{
  "num_experts": 32,
  "moe_every": 2,
  "layers": 6,
  "eps": 1e-06
}
Rows from block 2 of a small image flow-matching model, named by matrix and row number. Rows with one number belong to one neuron. Each number is 128 + 24 x the weight over its row's rms, rounded and kept within 0 to 255. All counts start at 0.
After each neuron's rows are labels from the 100 images, of 14848 (inputs lightly noised), where the neuron reaches its largest size: "lies over" is the class under the peak. Only what is clearly more common there than usual is listed. The data: cartoon faces.
# gate: MLP gate (model.blocks.2.mlp.gate.weight, 1536x384), inputs 0-63
# fc1: MLP up (model.blocks.2.mlp.fc1.weight, 1536x384), inputs 0-63
# fc2: MLP down (model.blocks.2.mlp.fc2.weight, 384x1536, transposed), outputs 0-63

gate.141 [143 112 128 136  87 122  80 119 147  96 152 122 127 166 154 101 138 133  96 125 139 116 134 139 119 139 110 132 135  72 182 119 125  93 133 143 121 131  75 112 148 138  87 126 143 125 147 136 143 148 127 123 119 153 185 144 136 136 160 121 116 148 104 128]
fc1.141 [129 120 191  77 146 155 171  83 115 164 143 134 109 106 165 171 118 111 115 144 142 121  73 159  86 134 137 128 133 109 131  92 146 106 137 117 140 145 114 129 139 101 158 163 143 125 148  83  91 130 120 107  89 141 104 125 152 105 112  85 136 145 128 180]
fc2.141 [142 110  96 165 151 148 108 154 130 158 121 119 152 116 143  69 118 128  95  89 134 160 146 173 110 103 128 161  82 144 140 148 154 158 133 136 110  88 127 121 108 140 115 115 148 126 131 156 154 154 139  99 150  95 111 157  86 101 185 148 107 111 127 195]
lies over: hat

gate.747 [107 141 108 144 125 142 121 114 122 151 163 134 138 108 141 116 158 118 137 115 124 125 138  93 134 121 100  82 120 185 111 125 166 148 163 149 122 139  99  85 108 113 125 101 122 112 122 149 129 140 147  73 119 151 127  92 134 129 129 121 142 120 140 138]
fc1.747 [125 156 100 152 100 142 109 114 111 138 129 100 130 102  96 129 127 108 147 123 137 121 117 120 134  93 155 140 129 185 151 126 127 111 101 129 171 112 111  91 112 113 136 134 102 148 140 120 143 123 132 163 129 131 146 157 167 125 112 124 122  98 118 139]
fc2.747 [143 103 114  95 157  93 124 110 153 121 131  95 146 123 126 183 126 119 167 178 135 227 130 135 134 148 148 152  78 115 135 132 141 140 164  56 127 118 119 166 119 134 110 126 129 131 112 101 113 119 108 140 129 104 118 143 149 152 132 126  89 141  87 147]
lies over: mouth

gate.169 [137  64  95 144 107 128 137  92 151 152  85  73 124 141 151 133 108 133 116  62 101 137 165 192  91 115  96 141 113 158 161 183 161  96 151 109 132 176 125 161 105 148 103 101 109 132 102 154 137 130 103 113 116 140 112 116 120 126 141  98 133 109 120 142]
fc1.169 [143 150 135  97 168 124 111 113 144 188 133  93 139 158 128 147 194 121 144  97 116 124 125 127 107 151  96 100 110 101 111 153 142 156 126 140 134 178 128 118 114 100 116  95  82 142 115 137 132 127 164  90 139 114 114 147  87 127 149  99 140 139 119 107]
fc2.169 [132 145 129  98 131 132 133 128 126 216  94 168 117 130 116 124 104 162 147  99 114 127 175 151 143 140  83 128 152 120 107 145 155 126 108  95 149 177 126 132 132 153 128 148 105 135  98 116 150  86 131 166 133 134 109 112 123 152 131 117 155 103 152 156]
lies over: backdrop

gate.63 [129 154 146 152 143 151 115  98 126 125 151  87  94 135 191  90 129  96 102 153 126 115 142  87 118 139 102 121 120 103  89 123 135 109 147 107 106 100 111 146 129 158 118 138 165 120 173 113 162 123  87 118 124  87 167 140 146 140 151 154 110 152 135 135]
fc1.63 [ 98 136 148 104 117 132 112 117 132 129 111 149 143 124  99 126 139 170 135 146 111 137  88  86 153 150 153 125 128 114 123 116 120 139 130 133 154 162 114 110 135  68 138 130  98 166 134 158 128  73 116  58 125  97 111 119 135 124  94 108 144 107 136 149]
fc2.63 [ 88 153 134 174 148 139 124 128 127  99 102 120 111 129 155 132 141 158 115 127 132 156 145 152  96 168 110 121 140 133 116 145 110  78 149 159 148 124 115 140 102 166 113 138  85 100 151 116 118 157 187 126 134 130 118  98 102 146  94 137 123 128 144 154]
lies over: hat

gate.520 [151  94 133 107 135 134 144 155 147 119  92 124 163 131 142 152 127 132  97 100 125  29 156 136 146 130 147 108 121 161 152 144 129 118 163 150  93 103 135 115 148 117 152 126 129 128 112 149 102  92 100 131 110 184 117 154 150 134 116 125 136 151 110 145]
fc1.520 [110 152 129  79 138 141 113 124 139 115  36 137 132 116 153 139 109 141 131  68  92 136 112 129 114 134 136 121 120 163 136 110  94 148 138  92 116 116 118 156 193 134 109 121 118  93 119 155  76 111  84 132  97 184 128 114 127 157 123 112 203 139 169 119]
fc2.520 [114 110 125 128 139 129 135 149 114 130  71 106  92 113 126  85 176 153 119 158 121 135 112 141 116 135 111 120 112 112 110 148 153 141 122  98 119 129 130 127  84 136 132 128 117 116 170 159 157  96 131 132 130 132 112 151 165 134 166 103 119 149 124 163]
lies over: backdrop

gate.50 [118 122 151 151 126 108 164 149 116 156  74 159 144 150 100  96 141 153 145 163 141 163 124 100 156 149 128 137 107 154 133 142 149 155 148 105 130  72 138 116 145 112 121 138 132 120 132 126 114 145 181 121 135 125 124 152 153 112  96 114 160 124 145  88]
fc1.50 [126 103 135 161 115 108 110 121  93 113 159 139 188 154 109 141  94  91 113 135 125 156 123 136 151 128 135 115 166 132 193 118 137 163 147 140 102  98 144 136 131 128 153 138 152 121 123 139 132 115 103 128 110 129 154 157 145 120 123 149 114 140 146 167]
fc2.50 [151 138 121 100 128 203 114 165 146 124 154 200 118 124 117 126 112 131 157 117 131 121 130 151 121 100  88 115 153 137 125 105 162  59 188 146 148 125 136  87 139 162 128 128 114 170 150 148 100 145 105 178 147 124 154 148  92 154  90 129 170 100 153 114]
lies over: skin

gate.310 [134 143 137 124 129  99 115 112 131 112 192 154 111 163 113 144 115 124 112 115 161 141 108  82 118  92 140  99 123 101  89 132 138 150 112 134 133 145  95 126 109 168 139 166 164 119 145 129 142 135 160 140 102 135 117 130 159 113  87 127 140 124 126 146]
fc1.310 [137  85 152  96  95  95 102 114 129 129  91 141 132 103 140 115 129 147 124  62 120 106 157 115 125 127 124  72 105 185 122 150 121  85 146  93 151 110  94 114 126 127 130  97 129 147 115 108 130 119 137 151 129 101 148 102 143 163 158 164 126 112 138 135]
fc2.310 [111 134  94 108  92 122 140 108 135 121 128 146 136 150 138 127 106 132 149 187 115 152 140  84 156 114 171 157 109 168 119 104 144 142 135 116 111 147 150 107  82 120 112 130 141 109  96 110  84  91 164 106 123 112 184 124  89 164  99 114 125 113 111 149]
lies over: clothes

gate.123 [107 132 146 104 120 126 116 164 157 132 126 126 153 142 119 110  73 119  94 129 157  84 143 148 132 107 135 151 108 182 150  99 162 148  77 157 125 131 125 112  72 160 111 165 124 121 156 128 133 145  35 113 128 152 124 161 126 115 141 113 115 154  94 111]
fc1.123 [114 140 102 124 148 125 104 116 111 103  58  79 122 116 117 119 151 157  88 142  90 126 100 106 103 122 100 104 112 127 109 146 115  70  85 121 110 154 131 120  80 143 110 109  85 134 135 117 121 101  68 145 115 161 118 155 129 136 180 155 126 147 153 104]
fc2.123 [122 176 162 134 137 119 153 166 143 150 124  89 137 113 156 133 121 122 123 150  98 109 110 100 121 158 171 135 130 118 158 107 158 183 155  96 124  96 137 111 163 104 163 150 170 157 106 139 133 138 135 152 114 174 124 112 146 139 128  98 144 133 112 110]
lies over: backdrop

gate.682 [189 126 135 147  80 112 141 126 164 141 107 139 106 140 189 120 116 139 137  83 147  97 126 129 131 143 121 127 190  87 157 125 164  99 127  87 144  84 119 140 124 100 109 167 150 130 149 139 107 162 135 150 129 132 179 155 186 131 130 139 138 133 113 160]
fc1.682 [133 166 165 126 169 164 115 156 116 109 139  82 136 142 117 148 124 139 166 107 122 180 173 131 109 115 108 138 144 148  92  88 121 159  79  78 105  48 136 116 122 196 152 151 108 155 115  96  75 118  96 141 169 143 117 117 103 129 134 143 117 145 168 114]
fc2.682 [114  99 128 114 160 114 124 134 135 137 111 114 143 180 102 115 150 101 111 154  90  70 120  72 112 110 136 145 133 151 192 125  93 112  69 166 136 152 150 112 103 119 126 127 121 132 179 130 133 164 130  73 109 116 107 184 177 147 158 148 159 128 155 100]
lies over: hair

gate.391 [130 159 141 139 116  88 125 109 139 133 108 102 131 144 151  49 149  76 128  98  95 128 150 145  90 106 131 139 111 149 188 158 104 148 113 129 115 106 173 115  97 174 147 142 128 123 143 130 141  96 144 147 125 104  98 155 136 165 137 136 115 144 124 178]
fc1.391 [118 133 123 122 122 119 163 149  97 129  94  90 130 149 140 123 103 159 110 111 160 146 112 149 179  93 117 110 172 174  96 132 153 146 116 134  90 116 163 184 120  80 126 127  94 132 161  97 129 131 142 125 142 125 156  99 142 122 122 145 155 106 121  97]
fc2.391 [146 165 146 155 154 108 155 162 154 145 126 146 138 146  96 117 139 104 105 121 127 144 107 131 151 129 144 165 176  90 127 139 144 199 109 217 149 132 107 127 173 112 138 119 111 111 143 116 126 129 141 124 101 142 146 126 107 148 139 115  99 114 105 147]
lies over: eye

gate.359 [132  94 123  93 147 152 167 132  95 100 126  74 147 123  51 134 137 162  82  96 103 104 152 135 138  85 150 155 132 143 133 128  88 135  94 125 127 155 175 143 116 162 100 120  92 139 124 145 136  93  91 130 134 155 177 112 199 165 121 124 103  74 116 148]
fc1.359 [137  79 115  84 125 148 121 111 155 129 121 151 153  98 141 133 161 140 154 130 133 165 131 174 114 143 127 114 103 179 145 119 106 107 138  94 130 125 119 130 144 122 116 143 124 103 130 107 137 156 134 139 131 161 126 131 142 106 156 120 135 114 163 142]
fc2.359 [136 103 138  88 142 155 143 121 137 124 127 122 119 142  78 100  95 120  98 128 132 142  89 145 137 131 152 124 113 136 166 107 144 112 138  79 117 123 137 129 154 114 114  81  94 125 162 173 121 129 111 150 104 153 141 155 184 130 158 119 110  94 127 101]
lies over: backdrop

gate.287 [127 181 144 138 155 142 134 126 132 135 160  83 126 150 158 146 112 159 156 136 178 125  94 135 106 125 169  98 102  95 106 149 119 125 121 126 158 112 131 133  68 164 147 118 112 137 150 145 121 133 139 102 112 114 155  64 118 156 145 143 143 148  79 113]
fc1.287 [138  58 127 139  95 169 126 111 100 104 132 151 142 130 149 101 134 136 130 178 134 127 126 109 129 126 135 124 153 158 157 129 124 113 116 124 138 151 125 189 175 131 108 139 139 107 113  67  91 120 122 137 105 117 128 133 145 120 107 132 100 144 153 152]
fc2.287 [115  99 102 146 113 111 129  98 150 134 127 160 137 133 161 133 132 150 117 101 155 129 159 125 125 136 125 142 147 120 105 116 171 120 141 175  91 127 167 131  81 154 150 137 166 122  88 131 116 147 131 139 123 117 148 121 157 102 121  95 102 114 135 124]
lies over: hat

gate.471 [118 127 120  73 124 167 137 133 119 157 170 121 142  91  89  99  95  99 107 143 119 106 140 126 145 129 180 110 103 139 140 100 160  92 124 111 103 119  97  98 103 161 104 148 138 141 104 114 109 131 135 105 119 120 148 108 122 163 107 132 155 108 119 124]
fc1.471 [102 147 118  84  98 135 126 131 133 110  70 125 150 109  94 164 143 151 142 113 135 149 109 161 159 119  92 103 135 180 131  94 145 164 112  89 114 116 147 171 151 132 158 144 141 109 131 127 144 139 149  90 106 153 145 115 142  99 113 100 101 104 132 116]
fc2.471 [133 140 145  98 117  92 133 137 118 140 118  94 104 142 108 140 121 154 174  86 133 113  93 127 188  91 142 165 116 156 132  97 156 118 139  92 129 153 125  71 128 131 142 122 102 145 130 129 154 128 123 165 137 136 142 154 162 113 179 103 129 109 124  95]
lies over: backdrop

gate.692 [126 125 144 126 116 131 103 136 137 110 133 120 127 127 124 137 142 149 142 134 126 133 162  79  93 184 146 132 169  86 127 139 136 105 104 137 111  73  62 126 162 115 131 125 146 133 150 146 117 113 162 150 145 103 128 125  84 157 106 139 162 165 126 123]
fc1.692 [147 131 106 134 100 131  74 115 133 140 104 105 163 107 150  84 111 153 122  83 103 117 145 155 134  86 135  85 106 114 128 137 145 165  97 131  82 167 167 156 157 165 104 137  87 121 116 152 107 134  64 167 130 151 128 154 123 175 158 128  91 148 131 138]
fc2.692 [ 90 128 131 124 133 103  89 127 131 117 115 143 102 106 166 141 125 119 144 153 137 138 127 176  86 143 134 123 103 114 179 107 120 116 156 125 144 117 125 130  99 127  92 161 154 110 161  80 112 121  95 143 116 114 114 120 128 120 113 109 170 140 140 141]
lies over: hair

gate.164 [113 146  92 140 136  75 119 149 142 109 166 157 126  55 133 161 179 138 114  83 142 124 127 131 122 193 130 142 119 157 142 105 129 158 128 124 151 118  98 134 160 150 118 102 123 109 138 125 120 119 144 141 140 134  90 133 134 163 112 101 131  90 134 135]
fc1.164 [151  72 105 151 121 116 119 138 129 108  87 113 110 107 157 183 125 161 122 132 110  85 137 156 105 131 119 138 106 106 147 124 125 133 141  85 127 148 155 107 138 135 122 109 137 165  88 100 143 135 126 144 153 127  96 136 114 101 134 141 158 131 104 130]
fc2.164 [135 150 105 153 133 141 119 127  75 118 157 107 143 142 157 111 126 110  96  93  91 129 143 122 124  78 105 162 175 114 145 143 113 122  93 156 141 157 171 104  90 134 120 132  97 133 100 124 154 147 138 158 124 146  86 107 132 111 114 133 151  99 116 129]
lies over: mouth

gate.351 [153 130 141 111 121 140 133 123 121  89  98 116 124 152  97  98 116 152 127  77 116  64 124 114 103 118 154 138 122 145 120 129 117 137 128 119 140 166 157 107 108 183 129 152 103 129 146 156 125 118  68 126 133 157 156 140 149 118 130 126  96 105 127 139]
fc1.351 [142 124 148 175 123 130  97 123 109 126  98 116 113 153 121 112 128 135 151 157 113 107 130  55 155 140 114 145 198 113  58 144 130 133 175 170 119 123 149  50 111 132 131 136 160 132 122  99 106 108 117 138 162 134 151 112 137 132 115 132 152 112 109 142]
fc2.351 [127 121 150 129 112 154 118 118 119 152 205 149 178 157 127  75 132 116 159 150 136 155 151 158 125 106 149 109 169 118  76 129 145 137 146 196 164 138 144 159 143 145 105 133 124 121  90 121 104 129 125 128  96  88 101 109 128 148  84 129 133 129 133 163]
lies over: backdrop

gate.145 [117 137 120 148 121 153 157 105 146  73 145 111 118 149 129 163 117 200 126 149 145 161  71  89 150 131 120  98 114 139  97 115 160 145 142 131  85 119 141  90 141 138 133 154 101 137 112 147 162 113 114  77 118 132 112  90 135 134 101 123 115 136 122 156]
fc1.145 [162 132 148 161 154 127  70 158 124 125 136 131 114  99 139 117 137 102  95  95 129 136 147 117 103 115 135 169 101 124 156 169  92  98 123 109 165 126 162 126 120 145 128 138 128 149 131 151 155 101 137 160 120 110 136 152 148 121 143 111 143 109 174 117]
fc2.145 [128 109 121 161 131 137 135 118 121 135 149 136 124 122 149 130 169 125 114 116 115 135 102 182 150 135 137 134  82 123 114 140 109 176 132 185 157 129 138  92 152 126  97 132 123 109 126 110 107 140 134 119 117 112 147 154  99 115 138 121 107 140 130 111]
lies over: eye

gate.661 [128 145 122 145 124 108 138 127 123 133 127 115 118 106 112 117 201 124 116  96 115 116 111 133 126 133 102 101 119  77 150 104 139 148 130 153 160  95  94 114 120 119 123  89 103 138 128 139 148  92 162 119 134 117 124  93 135 148 132 128 126 130 144 112]
fc1.661 [ 96 147 134 141 136 155 129 142 115 189 144 172 166 116  72 120 100 118 133 123 161 109 126 129 136 128 152 140 156 127 146 166 158 111 162 165 144 143 129 107 104 129 130 137 108 135 128 108 145 120 144 141 144 130 132 137 124 129 104  98 131 126  92 110]
fc2.661 [140  68 137 116 127 122 124 119 134 183  88 114 119 131 129 174 132 142 160 136 129 102  82 147 130  94 151 137  86 124 139 123 144 144 116  71 135 153  94 105 161 122 138  94 131 105 134 161 101 100 105 106 136 111 133 118 126 123  99 108 122 126 103 125]
lies over: glasses

gate.210 [112 111 142 144 107 113 115 130 124 154 169 148 185 123 149 150 124 119 158 153 138 124 132 124 103  83 152 104 132 116 134 137 171 133  91  81 112  94 126  97  99 135 106 144 119 108 129  98 156 146 110 115 114 111 130 145 130  95 148 134  77 133 122 138]
fc1.210 [109  95 101 102 156 135 110 122 130  92 141 112 103 122 128  73 110 143 109 116  92 169 122 138 129 124 111 153 113  76 134 142  74  68  72 110 140 115  98 103 130  85  81 108  97 160 141 135 168 147 124 119 143 124 103  85 115 144 137 147 131  78 122 112]
fc2.210 [164 131 111 109 149 137 113 139 113 143 117 113 150 116 140 149 117 124 102 157 144 148  87 133 119 111 158 113 122 139 128 108 179 143 130 130 134 123 114 153 157 113  94 135 163  88 126 150 187 156 134 112 125 142 101 137 109  48 157 103  99 132 135 129]
lies over: clothes

gate.294 [123 189  86 139 141 120 131 124 123  98 119 106 123 181 149 125 132 169 139 128 150 111 116 150 141 185 104 105 131 139  99 152 113 124 147 163 134 138 111 118 128 174 137 120  93 159 186 142 167 149 186 113 104 120 125 149 130 125 128 135 160 112  62  10]
fc1.294 [117 103 119 113 112 128 115 141 150 140 118 150 120 121  79 132 143 100 129 162 107 188 138 112 110  92 142 123 125 118 150 116 139  95 134 101 150 140 117 177 167 120 115 155 127  82  68  65 104 105 161 138 146 137 136  74 111 123 157 115  98 110 182 235]
fc2.294 [116 129 100 129 139 107 124 104 110 108 139 129 161 102 120  75 181 189 127 124 132  99 118 149 121 130 107 125 183 159  75 132 172 129 139 115  86 132 119 126  77 138 111 117 152 136  88 118 148 146 159 132 102 119 126 108 123  90 119 110 105 122 116  43]
lies over: hat

gate.350 [161 121 147 127  96 124 111 118 168 107 156 119 116 129 107  95 132 137 144 109 133 116 138 138 141 163 102 123 153  85 144 135 122  84 136 129 122  79  86 124 133 102  55 128 112 134 130 154 113 151 146 131 159 138 174 147 129 129 156 112 121 154 108 107]
fc1.350 [126 144 141 139 124 155 115 121 108 110 160 177 115 120 103 160 166 146 119 119 120 155 151 141  87 119  88 102 135 121 121 142 126 113 102 101  67 104 135 135 160 134 127 141 124 108 131  94 149  99 134 141 148 186 135 155 131 145 154 161 115 151  92 100]
fc2.350 [149 124 144 107 117 106 143 133 117 103  89 155 123 144 132 124 110 118 140 147 150 115 137 113 137 152 101 113 124 137 131 193  76 147  93 189 150 106 136 124 126 119 131 118 200 163 142 124 111 157 137 125 130 115 165 116 180 132 114 140 151 123 114 117]
lies over: hat

gate.124 [110  96 120 105 157 148 155 154 147  88 160 149 153 116  90 135 147 140 138  61 106 132 112 117 135 101 148 128 141  93  97 140 135 128 121 121 133 161  90 128 125  79 107 106 118 157 131 141  55 116 189 145 134 123 115 115 148 174  90 115 167 120 133 119]
fc1.124 [105 134 133 173 125 155 130 103 142 144 107 122 160 115  65 127 128 186  84 121 110 150 122 127 158 158 141 152 143  92 133 100  96 128  98 115 133 196 110 142 119 116  93 133 166 162  88 129 144 145 106 125 141 144 129 129 125 123 140 106 111 153 132  89]
fc2.124 [127 150 134 136 141 175 126 113 149 147 160 114 133 137 103 152 117  92  85 153 140 116 105 153  99 137 116 136 129 152 145 151 126 140 138 155 186 127 130 129 119 141 107 129 120  97 133 147 107 112 140 102 120 121 171 172  99 147 144 130 101 122 130 127]
lies over: hat

gate.325 [114  91 140 131 136 147  94 134 136 115  86 123 125 112 142 105 137 141 131 159 118  89 107 147 128 185  92 124 136  99 139 133 132 161 147 199 109 185 120 129 136 145 140 121 118 172 140 128 112 118 156 127  87 114 113 165 151 150 105 132 173 119 136  84]
fc1.325 [121  95 155 105 135 110 174 114 148 153 119 102 107 172  44 158 116 121  79 131 138 190 160 142 120 129 161 115 117 101 107  80 122 121 146 151 112 160 135 103 121 137  99 118 138  99 116 100 125 102 144 132 119 104 136  89 106 155 106 167 130 155 124 185]
fc2.325 [ 54  64  89  65 105 104 150 154 140 139 154 151 136  83 101 107 134 156 126 149  99 112  80 131 127 160 160 127 125 170  85 154 155 124 135 130 109 135 133 149 133 107 135 116 115 141 132 133 135 121 148 141 118 145  87 142 106 110 148 115 109 131 152  89]
lies over: skin; hat

gate.220 [111 131 142 159 127 141 172 138 123 130 181 187  92 106 136 134 135  73 161 180 135 107 120 156 108 101  88 151 106 107 130  84 150 100 189 117 142 113 163 139 140 193 133 104  95 129 163 123 121 129 121 125  76 130  91 116 147 116  97  80 125 120 134 106]
fc1.220 [136 140 145 130 162 167  99 151 128 120 102 135 132 120  90 121 114 122 110 142 136 178 112 107 138 169 168 113 103  95 129 144  70 127 147 137 118 165  95  99 144 125 161 145 145 113  55 126 114 145 140 151 146 107 148 147 100 117  70 141 152 136 113 138]
fc2.220 [126 155 130 149 135 143 127 148 118 118 119 160 145 121 145 133 132 157 159  44 140 122  97 168 135 156 170 104 102 116 116 136 155 126 155 133 123 142 121 128 103 121 117 171 116 159 161 144 131 128 127 170 122 159 159 134 141 114 106 147 135 158 139 108]
lies over: hat; hair